From a checkpoint of a small contrastive image-text model.
Training: adamw at rate 0.0016, 7300 steps, batches of 128.
Rows from block 2 of the image encoder, named by matrix and row number. Rows with one number belong to one neuron. Each number is 128 + 32 x the weight over its row's rms, rounded and kept within 0 to 255. All counts start at 0. Numbers have three digits each. After the name is the row's rms in percent of the matrix's.
# fc1: MLP up (encoder.blocks.2.mlp.fc1.weight, 480x160), inputs 0-159
# fc2: MLP down (encoder.blocks.2.mlp.fc2.weight, 160x480, transposed), outputs 0-159
fc1.80 114:114089082091150076123183136095109131098102191114057095150086104147118072166175139135126086123075097208076167114166110092115082120098128184106118108093091130187118150105109118107087150200096121114157121126118104121118100122101085117150127095135070087110118136068145116095129108107117090088120194138093101147131108116150130109115225110109197135102101095153118094107149130094152126144143104078181157121101135161089113141086092115117121101095101096097120112100112096093151208178142098
fc1.81 097:108139095104140123097155096097129096066095238094136094078104086095148092104175115106183092125114068242091100095089100120106113111112112087100121105122096117183091110107105161102160138160097097152113112120085083110107108071102088082189104140125160097100113147097131076126119088176114111099106134106078118164117102174124120108087141113127131164101102077125094114131108170120137089109181099064130110125086120097122104202156103095131085103105109100105119094127101129116160169104133096
fc1.82 102:107165135128114146124107131135089093141148164116101113164121142115106127113065124205138140123089148187135083116171125123139120102103169087102090114183124108154098129116112147121158176166080101119074139154242117107114119128089097153119123094101079092153169179124090102073142108093083115126099184125126077154143123111119063091119123101210105138079134121106086223121121065104112140114130129137121136139172128122206091136161123095102092083089080119151099140090117095098078172153095119
fc1.83 100:093095090087076155089106112128135140109133217082159101141095131138156072070187123088146075087088130200113158115089095096138135090099159154131133128183096068192098072099140130096166109203102099108142092164151113102083105144107091123114114102078129102113146120102213122117117134132086089091084148159127095064141106162164156117123137116158134151109087118121089155136153110136083102094091098135157109160097070090127114178119106101170136090090108093102133110081084130114133164163123119
fc1.84 073:092127103091129069103128132096105105093117255109145114146107132108149087061131100123105110140125107255107081106132103126096114090114126098140120124107118089187092140091122163111200072236092107108145097131148100101106104130102089105105097129113149122126131133114153097090105134163117103102078098150117109140114102142096140111104136111158159154106103113117092157121133117130115119104115088133153088130079117078157114192135114092133099111103111110134098101124127092102159176139112103
fc1.85 130:070138046086129167093091173108080131124104156094135091164104143158155114150160084128112102100108136140136127089169096089140113077099143103140127151164104070149086101085124169093165123151106093118140105136113115077115091125101056093112112103119078063118165110102137122157105146146084100081096120116107071093132107154137190132135095147132113131072062141088082118103190083134154115143119083113176159105104124138149090148159079128150135079060109087116155068074110118111204143152089096
fc1.86 077:097141075120111097088133127095128095091120202113115094087092088113127121121177106121163107121079091242124117073176087100125115105114113141122126115134113119191124122102125117094027101214094131115182099117106107081109109083106087075112072109141089101086074120116116120104127109125083102115127164145086107131137113101137135117112174116176179154113099116134123110094118088110160088119159091142198160138104102141135105174137099114127117105106127083100176092091114094095119221128130109
fc1.87 105:094183085107125129104128161115140136128109153090155095126103136142128095085090095102174113129095121166070101138202123113156085095097182159148129126137046106152127206105108140095220127158126086083108165120153136099102086121137078112097157114112125092145098128063132124069133130132100082109061173168080090135152118152056156156134151143161103141097069126134070111076124099124145163117170120087102134161171095118125088159189099085132136096067101144106090120100100103090115129155112109
fc1.88 106:085149076086091167083098127101147097096112191086123097123112103115158096140138079118152096103079103178100102105174097112113099099103112103144108100129074088176108131091122170086213123180100093162160105077134092100093096102111093086101080112085126110147158083091162112136085115125088096090083108141099117109098091188093143116096123094111121112093083126155087093079126092114150097091155087131146156118112173132142096124231083101157139101096119102103100112103065100093113147117160105
fc1.89 109:093137109120144146116117161133130143165173153145165129184109119155101109024139091151155115160121117146138098125193137106152110107087104147138152115188149101155114189088151111118136168181123102138122143130228116084103112118108101154083124094075087127114207102112092102055133134073100107117100143147133105133151136080146131131149111170147113175114132116086124200113120090079091141133139098123157131204131048070131086145132105074094116109098119122116192139122124107108074186176103116
fc1.90 098:079153095136125128114064152118149142166140139133121110201119150149103117117128087187092145170130152156155154140194133088165102096113139189161122135146102112190116204096086059148100033148133140151154127079132132088118127163117091167115143088157057122175181132118140141063128157128086100128105114097111084177163120073102093153171168159127122124116134131089126105132135111104128118177144125121121120083105101187121131148078155097159125137096116142147168101102174143081065131185049110
fc1.91 104:096119104102131116106106104103122113064121175119052088176096126125182065191159150109158094112068111202094151108119122116125087114092140133113108121148097109171118109080124143109152131175091136042151160145098081112102115107082078140148132109135074098119111120106123116097142114140106102075119161115100102166153108093173179094090151122118173150105104075105128063123122087070191116149151095075162142137067082168086093146091089116143120102087106102140098147097121088088157177130102086
fc1.92 104:102067119094167077127121111111097101085114208140052078181110099097154074150119164145055102148117113241071137111082105118106098121097139076109085102089127100172093082099126161115160129165087110100169108128094103113114114117093091112168130099136098098156142168091163088107134084139121127097114157104114094114119089155141101090097176111144165110076111077158109115135133111106138111138152114103151081111089145171128119176083107101153060094101087088107115123125116107088149177155129089
fc1.93 084:099160086091127112098140117101110085074113243104152104160123151097094092097148096110086092149099123241142132097201090111090127096116116090143119136091098071167098166075146135095146085225096132125142119105137083082086099123094088102074058147143142123136107097129160103108129123162119111110104111159134116140107098122057121102091184105149144128111073094156084135108127144121156083100147103137140124095081140132158106141149110080160103127120139103132102108115131059093127165132107119
fc1.94 098:086155077083136088103154138144072137133104184084186081112090133150122097089134106135191092164124120175115173104095102125163127094097163138121107143151082067153136103130153119083076098187104079119151088143145109095126118103102088093109149135119102056123053133102114104148118115107086114072113148120111080121108108136202154147126136129161093065075074116159101142113161099138142129098138106128128162178160064133143136167208097099148128086056084090087136109089130097121145165107107113
fc1.95 150:080141084084141090070114140104080138154127209096124101146081096157143099138157087103150107149100097191099117075148097098145106077096110144114122106115105087197107114088142162083103153207090091124127084107138093081114098102101077094154144098130107059132129150098127100127093094120077087078077120127090058157140099151166115126135150126114143109090103117151096127084145157106149124142138073113141156131146117146122087164123096125150100079071083069091153085108103092097099201139136092
fc1.96 098:086132087092125083071120144100096124120115248093132091159075108141145102134163102126131113128104104254080124096137105111137095089100114115115119099117090101230089116109139144087137127210091098107136104121133105112102105097093082083145128103121122078128132149085150101138095106125080097091084142138076082153133099147147120118126137116129157129097075112154072123111138135108130127129160098113138156128138110118136092184123086111131108074078108103096115086101091109104120213152141085
fc1.97 092:128148124141177035091127094077156121111156191121098134089103059105199118151205135085159105147128027199098089092079096105159122143132163157125105118118162164180145092133128161095086112156094114087066054142148113124106139070123119096183105127132130141093081159114128115107114121113107109149115132121084131149129100119117130116148172105161157147121138081099156130126117074120129109114222113085180098155122068104135138185138127098114094102125126122112135106135095162110147176141110103
fc1.98 116:079192086102159136106120178115120145155130206110144110170090130165104104108144082116119095167110106148119097082174104092144097105078119176137132106147130111218108145064141101082139131202112083146126097098174103065095108103126068120110138096090066103124168121072117099110094113088093059077082120115098079118129116148117162135134107146135112105071100120120108120092166136114153130140143055129143145146174100115172074172136100114132135094072112093101153091124102103095103186162112105
fc1.99 109:096156103092110090108134098141125121106127235103097106153083141125165068117157114093155076124091109213110145125109086124152104110113157128101103124154106088167121096092134163105141141221075099076104128134186085086118108087099086124111119117096135089128142128104194120089140100159089104077108158166123106089120096157127155106101156112151116141099094080132096147098119107092100085076149112143156100172146081138123110172155101075177116101092079091076144138107112052094085157142093133
fc1.100 106:105092086087138145084108144102090133114123169110063089192101145144161096150167101133183113102090105177138198078119089093133100105098126098142129115153110107171113098078145174089100141180084119099173117118128083082130122095079099105151102100138037081133159109096130101175130109111083109083115170131096087164135110140185139119133119118100168129100084081117116132109155130062170128159171084130169148120079103153092090130088096125135121092078101086109139114100127094113147220144098094
fc1.101 128:108142118103152091077092140112081142122103163125061129170073128151155121211142127093115113127091088155134094065135127113112114124125135076099157111029117176199091094101102092098151137157145136085146108105079094121119093114117103115141154134156131078128100147144140116165102074151141098071137128143130073175119124150139138128103088096102135097120133103167121037085107134117141130132171079132094167077170162182158120178091118148103102121118126051114096103150092065151133185125191140
fc1.102 160:152099128108101099126135193114142182140134147105178132176123056167093122087164143125117106072143083113036107117064129136176106123128154141176158150171112156175129057149117104112127123110120101106143071168070151142147152099134107091226166094115182124117116137099129090061086157106111099132124091141092099168175146125161149151144129147089110120105123143154133112140129147174083147109129135054133203121157099133121123216133139145117107105126133141094107100123123167091136197127191107
fc1.103 154:075142090083132087077112150127076142158120171104131083150064096163179095158168091127152109135111103175081112091127099104139087070099110176086118094114101089159111115095163148078125162151082095113119097125144094097124104096098080091146140120148113060126109167080138095145096088152069087082090130111082067152104107155190141136131132117115137107085094117164101135090148167103156144131150079132145149139189099132131090131130095137137110071075074075076160098104092101098076178142116099
fc1.104 092:092188105077159150108160115105118115112104207083148097118091085141108107144162124097106096105091092196066166106191108111150104102093112134117089125120082126161120150114079104099140151179105092154107112143105106107083076090121067092186135100086081073091064114086138121100108116118107081082091165107095096169115107141092131124117132131117150176091106118080082059079114169119156114128108094095101094156154200130112099160162096128099124095090116096085091106119093087092158146137138115
fc1.105 089:104103112089135065069097152090102132131118187087136077187093073126154091104174106106111086156117105194086106091111109116135093102101124125156114112130101096183095081102159170088138104176093094103116096113126118086122110098095098101118144115146164091148181138089159080120091113159101121097085101143082097148155111127180136098153169127148158146091091106102108136124116117113122128124171101069171146118109090123169074194079080086171076083082072103120103104101077140111129167156097067
fc1.106 107:161148084113129148120127120138128160081101174104099085165122098128153111141176138096195056119094108181098132134108091110125127136090163114129104132162090092114154050120101122041118173142106141049152158156108115143124130063100085080131120153094091105098086128094074143180161146123103119080152097081085144090119115171161195123095107110151112132091043134105130119088163095152152124113115117107165134114166108153133088147192093105134129108104130103106104149095120103109243139119114107
fc1.107 072:084147104089114087092112110100107075090101255091170097103111127094197087158128106125161108156099118255091129116112105123119114103105104083120102111132088080169108112108108200110172083206095120123121099119125106105097116122106103114168112118129151097119097134109133090154111116161104117108099146115110110197124109125128084107117160110147134137120096101137073136124127152112126097108166101102144118144087124111140113153137115098150083117104116108117087100103118107094117162091105111
fc1.108 081:099161082105141116114109144139100138150096223103131115119099176146154112169076092171104114176104124226129177124163127131129101113104144094133108128079101072176113181088091162112123064196103125128142136094196068098102116122127064128143143148101102079172156091103093105137077131142112092072105119143104089139128120107105134149159137090126108078102111104149111145089178153109124107106139073121089135170135130160135119115154114106205134103073098112116067126127130058099090163075123111
fc1.109 095:135151090126147182101147104099148138117117193108084127151107083135171110174131131087136112111090085163136145093134100109168114115089148162148121138208137141154133087109118129081139144164134137058156091145133111110110140088125101110179127101090061109097156083114070155144127124078106087089118081089092115088126117156103221131127073123148086100090099138107136102061169070127193139147099098116152125151144072188111088147182094130173147114107132099113149106124112127117211168162057113
fc1.110 131:119137124127182082140200131176120104138157153151052121120118175141118063146131148131160119202098139143157129140213132147096131131129137119121132141079143077145135174082120133112116205211124135092117173128212092100109115140130104165030142167137078101128053107144123135128152107116124133088137148171153118071115137104101154111078132131161133098115130093151130117092151092104122105125094096184136122164168139112143131123162129081101138137128142106132110165145161015130071158116135158
fc1.111 114:095175102095118106071118150087095107116129131106118106125090117110110125183151085146149134129105105141094112103174125098124109096100116127095084101076100135154087179099124122114120134125110124185130104060078105134079089118109093097159122122143134102148132128091125080155069112115106077118088165115076078230103096145112112117156181084111170118112128106157088078121089144103160141133172081075078157090178185194123106152103119164091107102109112110098069084124075125086131166162192073
fc1.112 085:100129094095117069085142127117112090108112255100127087180110126106142081120175097108118095130112096255096123100116100132125118090112127112081109097114104095196079117094155150096161127198085089114120106106131072110098103094095097089139111123129158095124135137104160082114102085162087114096077132121097093151104089143140114108104161108129157113082114104121081126123120129124116093105145077126140138127127101125138097173111101099151097093111092094093090110126109105095124208148121094
fc1.113 090:093136098091105107105065107083119089043111219121147100111119141107166112092130116123106117081074115255107087112152117104093106108104134127103113114127082101172095154105119177109208119191089121114131137141148101113099096127082088114081083101146143091102105154114168097097138097150116129107108167134131114118120105148130054102085162089188127144096096122150081159099143132126128108096171116099191102146103146114155106125142105095160091095118110098132090121089117091095134158121149104
fc1.114 107:126178133158144126168064158146117146158114152128081140231112116147095119210108128182097132077111116130155073112140099118163109152070144178099119112164160155196130081121112113140190114118146109122135108124083129107084127125142122146203143126078088124141198099121132157142080104056139120098144138096133118174148126120096132135151115127107130114125168119107171067117101132114207136169148102130125136062174194192121155159064136178076158141131097101108113137163062128144135143150130144
fc1.115 107:121145086113137088114133174142091145117066188069191086123115145159155093101127130139157090164128111187080187136101121125157122120089156139167128144123060093174139094116095083076119051182134080117179118147113124091110126118135102114134179143110091091147041084093125140160085135099109127085113143121106113155157143166129175156124117149122076072114049112149116116125167125114153129120165127099053149164110135196087135155171087090168146113071118142129076130093130119138188129112133128
fc1.116 099:057187098123173158136054211151098143153157167116122134237118158153107130149120096168067152108162161141158084108178116144147129112114119084126128107120145092217108101098109117156156094153108107156124092151144113076116117174145063173159137116100108106165227102139125140104098137103110106115088108081148099157155116093111103129183101157107167120104151117081118130145130094130174144185138086163133131070132178158163134155071140157098155122087100097155122111153110123107131127143095121
fc1.117 074:098138102094129081101181136098105122104127255096106099122107101119138095142177115095117108138102109255088143103137111099115109090110124082124124125103099093199116137097106147114140123226097117134119116128136100110105099108094098092173119104101128093116129120105176098117118120140107105096090143146093108179138113143113101121105138115126157164112108115136102129106127163105120130135158094088115102118074150135109106187116117102147111097092101101102104102110106092104086194130165090
fc1.118 070:119136126118109122092087137082118107093098234086138092155127097112164108118146094126109095157111095255075152092111104115121084099105116103129103112128095136182100129108136157114135070168103095153129108114083110080125121092077114095195106100137158122142145126078112070100099112172109116117093092126080111147136105118104120121143171101140135141106125074118120119120111139108139111103188104068112124113085120137146073172143096070191056082103077120110084121108105111103112171115128058
fc1.119 103:127127089119137138125092136117128139100102191099149097111099099134203100132083134138081107139092076233072062126094115102140091111111142086109117114135078133147138100121070197100205208146108108112148156137142108121118121082122092097156147104130124100136091163094135098092139096144122106102108164137082115130143133102067173144102182121142169169115096091192105130080116112110114123094116104070158081141053130152126105127138119095160116101110114107094050139111129085101115141059157090
fc1.120 115:100145078099089113100126130097163101095094242080147101145105116108146099111144097102118081116083117232094158124146105096143092100095138176136109103141073098200110152109112138092170088224103096119143117107138091107097118090091086092128093098093124124156144093090177133097130118131088090107076138142090111113112085155103150118124144097134120128091071119147082122082137114128117083084143121109134141144132121153117072161161091097203130101094104115085104111080096122079129174148110098
fc1.121 076:081130100095132100084158144089128097088122255109106097196108120110138094108134116109113116140098087255096120097103104118093117094108131104116116121130099098186113129099145164119159095212080123089135099119127101109104105103098099100132090130128150096113137133116171097116140105168098116109076134143100118140111098132127121096107160113161159135117102096144073139119117118114131110118140081103132110126090101121137100192109107103143090102108123090104093118118100088074162191158117081
fc1.122 088:034102118104096133066114146078120095131166190112155136148123102117100127090194101102106124080112138194120100089135123110137111082122115095132119108149122104175081144104106112137144109175093098128127070116181103081099097149115103140147104091127137103135147110127151079073117122135082096129067177154118074205168086135147104088141117098081191219121136136107057187136130143116088105113112100146170140129129142082083107179098111139089099121086126106148112086107097116093092179154165121
fc2.80 102:094097127154166126150085151131142104126125000117092105131128150122130140163144138157180138111165147111128093136142146150125111138139102127106135107155097127071122180134167152158081190000124118142116162134134118106154129139103120144093115138235123115121178135138081116066150112128153144140131162088129148131150128062128129131139135189137168147158138121146126136180123107125147105143158135125143114173105115174077150137086111110116123138128118125142132189107120117136072092129143126
fc2.81 065:121158114108158082143121127146126154141127000131145131100145177130092104111185141125139126154126147115148092121210147146084105138122129143120094171150127106157185164094148069134109129002147147127128150080137129108130117138138113169164160139186118101128071124130132145136094113040145100100111133151122136087114124053076089124131163098133131097129136121203128123092123108127137108137094100136097180105180095104179133185109115154077171137099117096130163168127136087111092182095141134
fc2.82 138:132187148165108142146120093148133110145123000142114125120120141105126131133148136159176127093163134111161118138152146147119123140150111151109120125143135142031122193136108077142118155007138140107112142114218118126146129125142142149039125174198135133102141110147155140074131105138161140139143154095138129109109137085145116112120136141149088145147147115082144129152115147139104121141141141143161058095159127126188161045134131133085122142147123138134206179165152129133117019120144141
fc2.83 094:131141127127122134131142179130105166134153000136156142100152156127147128149050144154124147048141143091122079116130138149139117132139144120132132146129131129134146125139126188123171157026135144049102113150073139132157138134152121132169135163204125126166082082133132118117080124071137123121142158156121118118109131181167148143134087124082073151131143129221135191156166128157140121136130093151156135091105060066073142075126151156176138126121106112139103132136156144139170169086171128
fc2.84 065:129139125108136088129105118151090170122112031149077104164151187130111112197162134137154124146153134173118125119180138145122111117137121145106118105112089127247107107104123147130117121029115121099138133117056144109154135140148123101182150131227108086118058125112142104147144122059132115107114096162101124089087122128096126121080150155160106100101118129129098075129119080159158125130143099142139172133133124137122119172149109111139135115115102100104125136132140120113135255130117110
fc2.85 123:134127136128072152136129079146185145142149019130177131070136098128072118204080140130132119137132141089111112140111151158137125131134119137122127135210133120091158072150167170127131124047132117134145093153043142137138148129139132128131123121157156128115175032127119138081132121044105131140124090104132134142154134143123189125143140140115112130113137148154141068140127134182138136114095192161230062062126097173114125149122148140180155126133108130125220141130153163112139113153113140
fc2.86 061:112119150122152136127125122149099147145130029143110114127170150120147089126165136195129136155124148117115133131118137151201095113121124126115116118092122079148144106128106122118050156000130115181131120147132103149141142139126125109188142073171085112107133173139100106108136133021086131127126089123122096234072135095064144128145147119073136103062148109117146156132148105140168146118159085133131104110144147143136128073125128140120123133119128115124089130137148133127099228111172114
fc2.87 104:117096130155116158109147170123133158141129000128184116072142109140117131114170134094080111082122099045097094128044122107118103139128157130150157124085117152076093080112150148130146134007128127142141127133102145121102140117144135112145142128163052120149143099123105131109060134029132140138123134168119150105193143115118128107127107154125096133139128135145133146146147188124126146140186127094167161124201090061139133116146143097152114137129143133136128135147130141107137097097124127
fc2.88 084:115089108130094102096145157101101108111097000116161101093123096098097095159140100126166103127141102138095085118077110116157134106107126181112111119135103101136115094114150172118148156049109095181150104106073119096106111111110112104132110117227120117140093137111020108100129123084092119111106126098094113099104104099139125103152148133136101134106117106163112053143113199107190105089171107115118196133156090134070115145141108100168103100112102111103089128095121131132188184080141102
fc2.89 133:126092138171125112135112133123172118127135000134147126112124131110069142063105149164136134111122136055148149128104130144171126124139072184121124112164157139025129136141161119139092127042139143120175147137157136132149130127125136133075107165189204130101156079136107134062137104197137153142130142067135138063137139118080136105112199155155104165158140132063130152153118151147097126157140136144107155168128099074155134099114119118129130135139137134137157160139133135146155087179131135
fc2.90 135:085146090144127140128085126088167067096092048082184095161058133091144148150099100117100100163127108078140188100133089101165110118105100173098114114130109127056096154096126126122094129106106109146111145093155108078149097080080108132074081112121143100148231138109135124167176090163170129115119144110105155100109102071149144079137171158120134117188096098063098140145112148088138077137152126108157154187117165148173125141110082140170110122110116093120128142097106095125130066193119108
fc2.91 116:142134151132119152136077018158101110148155054157091153067161137136171125214196121120167152129138156078173125140155157154122156128135126139146112167150155099077151192145099163144161125097147144151116108102128139130134165162153137161078110129096077150120178130157117162184136153049132139139142167106150129096143134141094178123148130114162091197106141157077154121125182126174116129131109166179112058090116085160063151112055130149149161155132144141168161126137176140148109124110105166
fc2.92 087:136132142149121052130106116161084165174130016160132135155182128117158104124211136142130155149146161109128104131104138167146153123145105100121110132128152115152132103108124123129167075006135131153098110115120123127129158159150135123175132108227102123116129153132143114153049116060095115126134163136137110123105134074117112122151116141158129195093152133152145096152139122177140140144099104148125122068103105162112131074098116150141108137121126129132132133140185142158184226076032135
fc2.93 065:110112094105122104090123140117085144111111090124078112189154132123077102201190116114151112138142108165100123113177118113111095103107115117093112113078099094249107116105130124099137108081118101074168110127097135106119109119142110122193136126180086098130075130097156118144170123060131088096092127177102093147130094119116140091090146108109082110101083123159091109102128079119109108133162094111112224145138073144131088130158119125090124104095111098111131105107135115113158255137137106
fc2.94 109:112167139132124144136148157137100138104129000107157110181103134145115148037135145089117134178165114053139100129086119135131126128124135130123144113080118136043115149131152143132122138006120130070135170153109123119152115122126125130080154174166146120147112109131091116151133120134151157130132114175122142080164144111091170123125128142150159129161135111102137164152103109092118146116120119105054137146145145104127126145148131110126117124130145122128043175135115131133138041132124109
fc2.95 157:103123140142129126158125124146138107124119000119126113119119147111124146121135144137139141132181145050141099131112131158137115146145113143104124123153099144028137159142143132156100148000140122113138138113117128113189131133132136136107126179203154119113140125135144122105152114133172147141135108094128162130112132121093148105117143134123148145157146120111135139177113114123131109117142122136118110142124103122124171117127116121126133145123142131128127178141124129136116113133139136
fc2.96 101:100128135143151133146136108178136119118105000121109105135120154104124144106145151121166144133181133079127117128124125150119111140132114152091124117144081137057148167143131112136101138000126126122114136128116120112179121126130127129145135188222162105125127101128148132103160111113166155136132118101122159129126140122117139112108125142111121129176136130125135130179105147145120103120134127135134138150134116133106166140123112137123145139118142126143128191142126120151115113117109129
fc2.97 086:104111130124080185149103122115147132094145000125167102113117068139112142080154157068195127120078083089093149124100130145124070134104135189098129146154089161059162135159127098134125133015113135157081141121109138118161108118096127129111093112150106103124085127112185126116174109072141139125129123146121159112166149110140127135124102086159108188155151127107132132128120101128120138076138140076087002125154151148142126077177124139139095125135113117119148166119127111115166165170156133
fc2.98 126:129111140145116173134104121140145140135133000145149118121139135134054137053147126112136138112153126098126154137109144154170128131145088167118137125180135146067116148162179120121099113007134125130123130152103134135152129127140141127126139165212166127108159022128112122034132123114139146139136106071137129080131133135125174133143148175156130116142131126068137122156142153156111140148137116125143166130131090101140146128110119104167123132137131132127160155137151157125118141175099134
fc2.99 099:107183118121062136146144169135139158113133000123173116123126158144086151077147114135118131059142155062126107138108119155123099143122174131117153122092093125083109182135161095138128156000121128105144163145102132119152118126114124123164147184156148115132094072122184112083124123086157149121124136174122143078163130159147092164152088157127046122163137130159117140156129168120104135113147099114132097144160142112110141061163134123124133129120114111111125168127122139129117147129146122
fc2.100 094:105124137136136099158125066134105099112119000114064106127113136113159139193157140134159126112163141066133129138146141153112119139139122121118119123155099124058122126139131151144124161000136103101142134129107135117167113130114132136113141167169136116135120096119184121113125121121155128135132137104133135117121123121141143098105133126156117179143132125097126109168121108123132109125158142124147106146147095173036152123067120132183106138128120141139126155119126123129102062161131135
fc2.101 145:138135140156082138138139141136147105165121000142074147157114104113125144157167105072153123108152098057141150126133124123114145140153120124124149110148146157038111130128136106120144132050147128149091124106057137146151134128163144125057120155181220144118180156129123155152088125238152132143145155113131124121160126155163127133134158135080099140154137139137142074121117096142055117141095123148128255137112135139099127132133120106130133143137163143121149099146131159137122085111086138
fc2.102 178:151095158145072149172110195141171140126154084132079132140132108142161159114141155062143138092182142028106141156090146155139143156138143096150145130111143162107144125158127115171128114082125118117159142186021152166149156128121140127126158116108156152128115168130109114144113146094128168174143133105142155087191154144112100145143131144050134106143165155117149083177109139131092172114137170107080255135079167162102154146121148126145123129147155158129094144128103196119107116109160132
fc2.103 153:109139134145149100149103101159123117139120000121126122113132158117133130146161136146146138134171151068150076132091137166125118138147122153100105123129113128022134147124135148145131150000141127111120130102150122111173135141140133139086132175207148118107114148136157130110138117107144141135134124120130136135083128114107148109106131127123151146143141120119141134158132124136113106109131105151120083123148096116143163101103129134114136142119134124140137180147136126129123103125134140
fc2.104 085:129159130137101108124149174167105183146135000165148137113176219160123125086143114125090136087140165096166114155109150139142153131132129117154153152143117117164121107116135128130106108012149155139120152131132162146095141160173125156170182134191062133140164124133111150109074153000117126136129122144135119128117153066144137156147154167126072134115130141127133136155153128142095156165134122174137105159181127094091144128097141134097193131142132130155152152137150148159093191136167137
fc2.105 078:087075121108110127135156080128103097131143000139113104140121164116092092138159122109179135177129138114148133109136123135107121117139125170095105122194095110099143172107142126119127084003106126110069133101148096100127121128127112147099124167242098114137060180128151118133125126050117108114111114151122107132097115126162137112115204134186101136123129114145125168097155094141138112110128074137119112139148098168123128105096119128126123139107123120132119168128168080113155161167110128
fc2.106 117:122085137141135171150139053140145118165164013137103125164117113141143125142087159094144138102143146080137135141045159148152123131142174111131116143187160118057139091148176175158133115059128137084141116163051125131125158143137133155115142111168141138151125081156148138110110115098105134151130106077141130121114147102123191106126168135128142167117148149123140061157138132175112153145067192144156052053137114198084141128116129124193138142133096146144181138129146169109137150176046145
fc2.107 056:101148129121159097147117111155118162141115017144120109156147162128099117158111147146150129156152134177121112116169110137103116129130162122107144131081112142193130121080144119134119148000115108112117125092148120107176136135134120113167167125255106091130118190137108125097121104061156119119102124179119128097142117119116128114085177124151090070122135105162145135125137107159135122114140088139103188130091139162163145127117121122113142127105119100129129174144147099130115255139110116
fc2.108 085:107082132093165169127164166143098144120122000130078120193152149117105120154122134115191123106149148159115104131073123139121134120114118093112125117144108103128107020114158139115146105000122105087112127113091135110151113145146115113149138121169112109153158131118102115086131132075134115124114133128118114150125127124125191096098148160127142125128121133126136122169120106124131115123108097138099192063079101177186128167118121145183129125115134118127132160117126132162133181122144122
fc2.109 106:123082136138131135147109091138144130137140000127114132130117137145167157207126131152162143090137139047168125139104131142172155147133130118139147150181135157087161100159134178152136166087151160105137147138053142120154134136129141153123133169135151127100127048140058158121144139156161157133159103094139177117102146133152185155146086148170110158166132148103133079144178105136139134138142169154169017131118069157093153193105132121205163146139137136143161156131134139151150108092083154
fc2.110 161:130114144151116121142150133142130126130131090124161144099119173139089167060161128090102157100134165021182114146125149122111138157137116111143152145082128163075152161139086102153135119114158181080100188112141152134110143143135155175089142164114101151107093105153184178105140144109163155146154115151150176066148146154123090168123142147155107146199142151139141138127138119100067149155106153161148255150105135078186155151099141094072181165152160150158147181148134131133147086116156154
fc2.111 136:138146148142104112158121160156136170148141046131102137106117193143144186169155116107163142078175154007170109153131138138107167174157088110135171122150140161059136182139098131144153141072163156131101199101079144149167136135159164133043132160088153140124142113148148148124110139118184159142178116135153160154112148132169055175124106175087130182195152143119148126132141154109116123115160155179124126091087140139094148084163153151114132156157148141131184154163123132183132083118141163
fc2.112 072:097120115136125104160111085166135143121104000123091101154123162121126155152159140134138143126176158081130139121106117163117132157144139180094133112099080150132129143133135122127089139000129115098112150115118126122173133131132127138167161179255106106091115132124164117089145104061181142119138138136119160121108110137116112152120168162109112109157118120151122091170148134164113101105100100140111123142115120173121175116117125115138133139120121126118166185130137122155097166111134132
fc2.113 074:132156121120172105119148140147105168157149066156148127171175159126068105104138116145135129171155148167112109137137127137135126116130096130116119117042133108222109096105136109102135047054121130142159115126102134140116128123155118117152152143183077119120077134113095107128094135000102115117116070158131105115142116137062151126105146163122126097082121121142124129124147103173145145130134083130120227104163121124135121086159127092155138113106133117118128127130174125118143255130071131
fc2.114 161:135142141154090149154091146125153086121118000121096138162109120097125155212116131109092124100148135033144160135125134139099147138147138136128131107124135154006107144140171131149109166048141121121135150124062145136165128122125142139082099134170200150150194166146113136098148125167169157161140167161142156112149139100148087104146151125094149115182137136099129094163083140130132114130108148136086137116142136143157150146122150155128120144147154138142080152121125141148115029139112140
fc2.115 120:112148141150198103140136132153115110105115000120136114168120110101158134109059162148124127206170121082104080145091131159136131148131121143108113118147114146042122116137134160146132094012127125139146152136113128133169133137129124139149138187171199116132111136126064106172108108165158156145128116060125154182107145115134170104141130138119157096161134114124123179186070103118116133136144127124086099139164133139146153188103113131127120126128132138130049180139113135147116072104091130
fc2.116 124:127174135158112143142110155111150095146135000118145126146108112118138153199110117095095131144148132051140132121125127127132147123131123156138144110093148139013106109130155115142088138033130114115114134138118155118159142132103141130070093119209196143160172136134105124153155133175146149160131129154128148075159136096148171087152155144120107099188131133106135123164121175133164119150081141139152144103170160120135127165142130142133086144137150142139111127119135153139148061152074123
fc2.117 068:092122121146137103134120124150131127138107000136124109138136161115116138121141143126140141100186133131127095149134135151134105144126111130111129126142096144124123162147147115159133170000126103121147127104111141113177133139138123141155150168255131113121137115119140110097154126102163141134124133168124161072133131111104130117114138146132135092139138118173127124174118118140147116124130120133105156131108093130126160147090114124103134132129154125141131193124129146149112140123147132
fc2.118 057:090119122086117142134130091130101091127125016138077123107139158139087086135132113102143138170124113145139153119176116125097115104134175141116094145106097091175135192093101125120139075066105125164096110094130088082113100114129096146145122155217080112138117134124146130148146119057142084106111116157119113081121123138124142104128235090167099099093099120161120126076131095129080121103122058146121230072108098192172132128118132116161173137107149105119143157120152069116137210115107138
fc2.119 092:133104120122108106132167151146102156163147002148137134144168131102110118075113106200146154132134153131140157136137133129115122109131114202121112107113141109139113159109130114126088077022121143109151136096143126127105139141140122134155136134206097125122095177138098116088120120041102121125119165135124106062052128043090156113134255150200163096115137129159130110126134094157101122152083115137138180138143137185119120092104133120111142128106122124141113144127161117142153180150095123
fc2.120 093:095133133159105191154124109167126123123105000123129119125141168109089146071153142058149134103192139083141129133106124174118111146160144159102115106122114123080121150137184132152104134000134116158133132123102125118184145148151132145120135167219139108149103096135115146129146116115163154133139149101132158078116124137158106126129101140111083121145129128120131114186103144148139109106164107178121134140138112077096175088156114116139150142122144129139121151144134135142129111149130148
fc2.121 059:090132126125129081156141111149107140106104000119068106157139153131149142141161135107196133118186145145120116121147120146151110115118107164087128106124080118149124147126122106124114136000110120114121151124103114104173116118119112111197138189244120088110113119116157110139169118067187139108133108157104146112137120137108092146119153132095091089156124121153115104147141126151150107113137099100114163123115132162100140148113108127139119126093130108125164171109141104152110242135117117
fc2.122 084:132163120134163156150067122138123155153144034142141128149134116135106093042137176141162113194122140137104129122144138131155094112112098167143134121147158119115136107133173178142140112069127126150089114187092155131129122148125103140151118097140113113179188058131048128173142129059138118152129094084131105091200150082024207114205115161111130108128133147092126143169146127153143171190148139118167104085105132108092129132148115096195129115126126121126125134115143165102208135101076121